config.yaml
arch: "convnext_v2"
model: "self-supervised image encoder"
dataset: "simulated stained blood smears"
train_examples: 195000
image_size: 32
crop_scale_min: 0.3
horizontal_flip: true
color_jitter: 0.4
method: "moco_v3"
isotropic: false
norm: "layernorm"
activation: "quick_gelu"
mlp_ratio: 3
layer_scale_init: 1.0
inner_norm: false
moe: "soft"
drop_path: 0.1
num_experts: 8
moe_every: 2
expert_mlp_ratio: 2
slots_per_expert: 2
shared_expert: false
patch_size: [2, 2]
depths: [2, 5, 5]
widths: [48, 96, 192]
kernel_size: 3
projector_hidden: 512
projector_out: 256
projector_hidden_layers: 1
temperature: 0.1
target_momentum: 0.99
residual_init: "none"
optimizer: "adamw"
lr: 0.0015
beta1: 0.85
beta2: 0.98
eps: 1e-10
grad_clip: 3.0
steps: 7900
batch_size: 512
epochs: 20.7
lr_schedule: "linear"
final_lr_fraction: 0
warmup_steps: 150
weight_decay: 0.0
Rows from expert 5 of block 9, named by matrix and row number. Rows with one number belong to one neuron. Each number is 200 + 40 x the weight over the matrix's rms, rounded and kept within 0 to 999. All counts start at 0.
# up: expert up (model.blocks.9.mlp.up, 8x384x192), inputs 0-191
# down: expert down (model.blocks.9.mlp.down, 8x192x384, transposed), outputs 0-191
up.6,250,180,232,157,222,199,196,156,195,168,165,284,184,230,214,146,200,183,234,221,219,167,193,226,276,210,188,173,203,207,193,243,199,156,160,169,159,157,172,278,261,145,203,191,220,203,206,152,193,239,201,174,177,190,269,248,260,234,194,235,262,210,230,196,263,203,237,184,159,181,219,184,177,254,246,145,240,188,186,222,215,251,203,175,235,213,261,155,143,169,197,220,247,221,158,159,170,157,185,186,235,218,230,185,166,152,165,187,196,221,165,196,242,189,203,264,233,169,106,220,189,226,193,87,236,204,192,225,249,216,301,195,157,183,216,246,190,158,200,247,149,115,194,219,145,197,131,138,174,205,165,161,200,206,259,229,191,219,232,276,247,204,135,175,192,198,196,201,290,177,218,190,288,214,305,139,119,218,209,160,127,219,246,117,195,192,217,243,112,235,196,205
down.6,226,240,183,211,241,214,210,244,247,178,201,208,189,152,208,225,124,294,227,213,233,148,198,226,238,243,188,153,196,161,166,213,216,214,198,131,184,168,197,171,217,225,204,167,266,202,230,143,213,142,201,183,173,188,173,175,208,163,222,255,156,124,171,260,165,209,153,181,209,217,219,172,183,239,267,241,294,221,226,225,207,212,150,251,222,220,162,222,210,249,218,276,126,119,203,142,199,185,133,147,218,182,169,210,163,198,135,242,269,188,197,193,105,256,179,190,255,222,241,149,225,161,230,139,211,193,251,191,160,201,255,163,206,263,222,180,223,206,193,214,172,189,224,158,159,313,155,228,171,152,189,230,155,223,140,242,167,205,203,236,215,170,147,203,172,177,125,164,266,162,204,194,139,224,171,182,162,142,156,130,218,172,213,210,132,165,179,195,199,209,239,247
up.7,139,237,189,152,164,174,66,181,181,188,216,196,245,259,194,206,159,249,274,246,218,252,243,246,258,169,233,263,228,238,236,197,154,186,182,196,333,162,137,194,150,232,132,239,156,219,127,215,213,165,208,195,166,195,223,193,149,101,178,227,298,190,194,201,240,198,242,202,205,275,189,247,184,138,164,169,193,170,299,168,170,116,186,178,111,72,199,196,206,187,209,194,149,126,206,137,214,212,177,237,192,183,148,191,265,186,229,176,223,121,202,160,181,234,229,168,251,230,285,142,221,248,240,224,206,242,186,267,231,172,115,226,166,230,260,262,93,197,274,170,136,171,195,157,200,194,283,151,202,172,175,339,224,165,208,202,188,212,219,204,121,229,257,180,189,236,224,141,148,179,214,164,160,190,56,133,205,157,203,189,210,191,118,228,245,166,225,210,207,207,100,174
down.7,197,209,155,199,203,212,171,168,192,184,292,174,207,221,222,140,235,220,176,198,202,167,197,210,170,226,240,182,116,207,201,207,195,245,175,225,229,205,171,191,126,222,289,209,142,281,180,180,149,131,288,98,191,185,252,308,281,223,229,152,132,177,185,175,135,213,221,245,277,191,147,142,170,219,244,196,159,197,180,172,128,300,201,243,224,234,299,254,215,161,284,221,214,164,160,173,282,224,107,179,276,93,258,145,230,208,210,200,129,218,287,258,223,156,121,224,234,177,134,203,237,301,166,168,181,144,147,214,218,173,202,182,153,242,93,220,181,292,182,113,211,187,233,271,265,211,239,196,189,222,168,211,148,221,188,181,108,216,214,94,209,240,285,230,220,242,115,166,238,161,166,198,173,252,247,170,207,194,201,137,203,181,203,149,144,179,154,333,239,165,148,154
up.8,180,220,184,198,211,142,225,277,233,185,266,133,145,254,227,204,245,230,199,170,219,171,198,220,193,213,154,188,165,157,207,157,196,221,172,232,201,231,193,167,117,190,181,185,237,218,189,206,210,202,151,173,164,280,213,192,193,245,204,269,194,200,176,139,235,195,144,206,198,301,185,161,211,195,191,200,153,145,212,208,161,132,181,133,140,260,222,236,228,187,223,192,267,165,275,211,244,278,238,149,262,176,157,221,194,233,211,204,242,187,167,203,262,130,181,170,193,184,258,228,187,212,209,268,227,188,249,228,185,201,172,234,235,166,177,174,161,201,163,170,175,173,201,171,151,111,165,221,160,242,282,238,199,182,154,216,198,105,177,255,183,299,196,198,239,266,127,229,126,273,201,307,58,223,212,263,270,160,185,301,199,183,208,244,228,214,229,219,244,214,223,191
down.8,247,194,265,206,233,247,172,186,233,186,151,214,205,145,177,204,222,243,233,172,147,103,201,189,165,172,178,160,189,184,253,227,148,188,189,183,221,180,187,222,265,113,264,203,196,177,204,214,242,209,181,134,212,176,169,246,279,259,135,242,258,261,228,187,209,159,152,212,170,163,148,220,161,139,185,220,187,195,228,104,182,181,192,261,135,200,159,185,211,272,128,215,181,179,238,234,211,147,194,264,214,179,200,174,215,253,154,273,198,155,218,154,158,204,255,224,192,171,159,198,198,199,235,257,169,172,148,224,216,254,220,195,208,229,226,208,205,226,147,167,250,155,177,204,187,178,181,215,266,171,198,225,262,204,194,207,193,106,231,263,238,177,206,139,177,119,171,229,147,160,204,184,190,151,91,186,242,242,216,204,233,197,187,262,228,202,208,195,160,172,254,230
up.9,229,241,187,235,197,195,161,176,193,231,210,220,118,134,85,230,201,171,205,223,242,213,216,224,186,180,199,203,229,179,227,231,165,229,194,155,283,223,117,156,151,157,182,115,227,171,187,192,252,157,177,200,243,146,186,199,173,200,172,231,211,199,171,267,123,137,213,238,279,197,181,172,219,191,141,217,256,198,231,227,119,176,218,249,145,256,219,249,177,163,206,186,201,254,207,208,226,149,200,147,161,243,174,171,198,205,169,70,215,180,283,186,195,226,201,207,114,266,273,193,198,243,258,168,278,285,167,244,180,172,212,180,223,152,226,219,219,188,269,189,198,219,217,242,240,207,230,255,236,212,209,264,227,203,149,218,199,191,193,167,216,250,163,209,186,158,155,237,192,160,171,150,170,152,190,184,161,234,169,220,239,231,188,247,202,131,179,207,202,213,207,214
down.9,111,193,154,153,186,198,118,276,228,175,245,214,173,175,270,207,199,213,148,182,224,182,217,148,211,159,265,212,119,168,190,195,178,220,194,159,200,268,176,228,211,253,181,189,163,265,243,181,193,212,251,169,204,181,247,254,199,217,161,152,213,210,236,191,192,266,190,183,215,231,291,146,226,219,201,237,238,201,228,194,226,266,164,110,203,179,157,211,160,131,174,162,218,247,246,214,205,197,189,242,246,162,238,206,187,226,179,229,151,223,134,233,168,203,208,221,165,231,240,277,161,193,188,159,199,211,245,223,186,175,214,174,241,176,230,239,190,190,290,181,210,225,275,164,163,170,195,220,171,223,203,203,193,204,225,179,235,157,257,257,195,194,195,211,179,281,261,221,209,240,184,212,162,175,231,190,182,263,176,85,199,170,229,205,196,187,236,206,183,214,173,145
up.10,166,136,204,111,202,213,235,186,252,156,252,138,192,243,137,254,228,207,244,173,230,207,254,196,150,147,107,175,154,201,225,262,164,142,222,196,170,201,176,184,206,164,220,239,237,225,255,252,243,196,131,191,315,214,223,200,260,194,179,143,208,187,172,202,204,163,183,187,174,199,172,153,144,228,195,212,288,242,207,108,159,168,226,229,169,193,207,109,283,210,261,148,185,147,237,212,242,161,248,141,230,185,208,159,187,216,236,238,148,183,253,127,228,113,151,158,198,227,155,236,168,193,200,130,236,189,197,83,136,234,229,213,184,227,255,194,122,294,146,194,249,193,158,69,170,209,151,287,118,205,226,184,155,170,193,98,239,171,224,259,193,188,255,212,208,130,288,208,178,271,188,231,159,234,251,269,194,247,106,177,206,197,196,252,194,206,190,183,343,192,202,165
down.10,242,210,119,244,151,284,151,182,115,163,233,205,211,218,304,223,144,224,312,208,160,219,221,166,226,81,263,114,231,197,248,216,197,119,220,166,189,282,160,230,231,152,269,214,91,213,249,197,224,158,162,191,191,200,214,194,224,189,155,158,166,202,186,158,259,307,192,162,156,167,214,235,185,186,175,209,233,252,213,149,248,177,196,137,153,156,217,135,179,111,196,185,254,321,264,159,161,216,224,113,131,143,188,151,159,271,256,276,206,220,238,200,180,221,246,178,158,252,166,269,217,122,125,219,138,115,88,269,262,276,161,185,201,171,214,230,182,219,203,272,193,198,213,132,185,185,188,143,226,112,181,258,256,289,227,153,350,154,235,265,190,139,251,134,219,162,289,241,151,186,195,291,178,193,110,141,184,281,203,194,175,221,205,227,143,192,252,134,92,170,223,180
up.11,187,209,186,190,189,167,88,119,198,152,202,199,186,207,180,198,196,168,216,227,284,185,269,202,187,232,148,229,218,210,266,214,146,252,175,179,180,110,235,113,219,231,141,229,225,129,138,230,170,204,134,82,193,174,196,158,257,196,166,199,207,142,173,205,187,232,265,189,249,209,195,161,269,183,136,237,199,226,191,166,187,133,203,216,160,183,85,231,195,158,256,195,191,201,239,166,223,194,220,180,202,189,282,182,262,275,168,164,171,230,185,186,193,238,291,171,186,202,177,227,223,198,212,193,210,220,161,236,178,128,174,230,223,175,242,223,182,121,233,196,173,183,193,174,236,210,231,153,167,185,203,214,162,197,243,198,265,225,243,200,248,161,162,125,258,176,234,144,243,166,170,213,199,156,204,210,189,217,156,218,213,187,239,156,211,152,196,194,290,179,188,207
down.11,203,197,118,212,153,165,200,232,270,224,192,231,222,155,198,151,198,188,207,173,203,208,190,167,186,211,165,191,205,238,247,183,179,207,138,170,168,167,176,182,235,171,135,174,167,245,207,241,213,189,185,202,262,163,264,267,179,224,199,139,220,251,234,215,177,161,223,163,251,182,242,139,229,179,171,186,160,235,218,227,234,207,226,185,250,247,240,230,178,170,130,197,247,179,212,160,159,224,226,275,142,248,195,232,250,233,251,149,254,186,122,227,183,194,238,173,155,207,175,256,198,202,181,229,156,216,179,215,210,120,194,201,240,211,196,188,146,164,158,225,287,199,157,255,180,130,151,229,218,247,215,164,130,211,238,190,188,259,132,168,155,218,204,177,234,201,234,235,208,266,171,129,229,120,258,220,115,193,191,251,131,231,135,160,208,215,248,200,178,226,215,187
up.12,276,205,208,229,234,188,273,157,248,180,153,262,231,191,164,237,97,181,190,144,131,192,241,180,253,167,233,236,187,163,168,266,188,194,165,206,194,262,98,187,274,166,207,232,229,196,271,181,201,177,223,200,170,217,214,235,185,274,197,166,162,127,256,262,127,142,166,152,291,216,163,216,203,90,228,242,204,216,168,163,183,250,169,180,229,257,205,180,177,168,194,186,190,180,171,169,151,133,189,193,152,195,225,245,202,179,196,232,199,147,187,272,244,183,229,243,252,226,261,242,179,234,223,191,186,161,195,195,157,238,189,201,212,133,273,231,223,197,217,106,208,198,199,185,195,182,166,159,201,221,110,212,178,248,123,238,105,239,227,190,224,194,194,209,103,243,234,202,133,195,279,172,260,235,190,184,210,198,276,186,157,164,226,170,175,282,205,203,139,233,232,220
down.12,138,137,276,281,184,135,153,184,161,204,259,221,161,160,234,150,193,191,145,211,249,267,222,226,201,169,193,129,202,123,169,236,203,209,158,197,253,162,217,174,215,230,200,191,285,230,259,137,252,186,230,147,159,182,127,102,235,194,192,165,119,191,231,226,242,216,103,230,253,202,209,176,155,301,265,139,223,178,220,153,207,245,183,215,279,214,238,273,179,210,248,235,153,160,206,199,271,173,153,143,259,172,179,190,210,237,258,223,201,229,235,205,167,223,203,194,216,209,178,194,192,176,183,197,217,189,229,192,208,155,195,197,155,220,223,212,213,177,180,117,182,262,268,112,193,232,173,247,183,242,235,244,240,225,110,167,128,177,128,255,143,194,204,217,262,177,172,186,236,103,208,232,182,240,277,245,216,184,142,145,196,119,213,195,215,147,243,147,192,150,201,204
up.13,152,198,211,160,190,209,205,168,142,198,223,205,231,229,178,182,183,177,275,187,254,176,306,221,137,155,167,311,171,206,231,217,227,252,165,277,227,197,158,123,189,286,233,289,161,172,132,255,132,251,203,146,199,242,162,247,168,152,233,173,202,194,171,192,254,190,208,273,102,238,231,275,267,248,204,166,182,171,190,188,138,144,203,162,234,169,186,145,196,191,189,249,135,187,220,176,215,224,151,184,205,186,198,227,210,187,238,165,255,235,212,201,156,213,286,83,221,220,171,269,185,113,257,248,223,237,277,237,160,207,214,241,200,176,181,265,202,188,197,148,185,209,233,213,207,202,249,266,136,177,272,212,155,222,196,163,211,143,189,191,177,137,212,189,254,181,246,156,181,183,167,195,187,148,219,184,267,184,154,207,237,260,243,182,310,217,231,253,218,228,166,192
down.13,276,226,246,146,181,161,157,177,174,222,192,172,160,169,156,229,215,181,260,224,94,249,158,206,236,222,224,213,135,214,302,290,178,152,243,236,201,189,157,174,314,148,211,145,224,162,121,291,180,219,229,247,278,146,193,243,113,145,189,196,195,216,221,139,141,181,213,184,195,111,236,248,165,167,146,219,165,166,203,177,230,231,185,200,141,141,206,185,249,238,144,237,268,234,230,231,164,161,247,267,102,165,128,278,283,213,135,236,171,185,162,193,186,190,167,226,195,213,164,199,243,240,207,223,152,267,114,298,227,181,191,274,219,196,254,251,152,167,230,246,184,140,147,249,224,236,203,234,198,219,254,199,215,240,184,168,286,186,261,260,234,197,253,203,232,205,246,254,149,249,208,203,184,195,193,162,267,176,144,208,210,200,170,287,224,223,276,140,161,144,178,169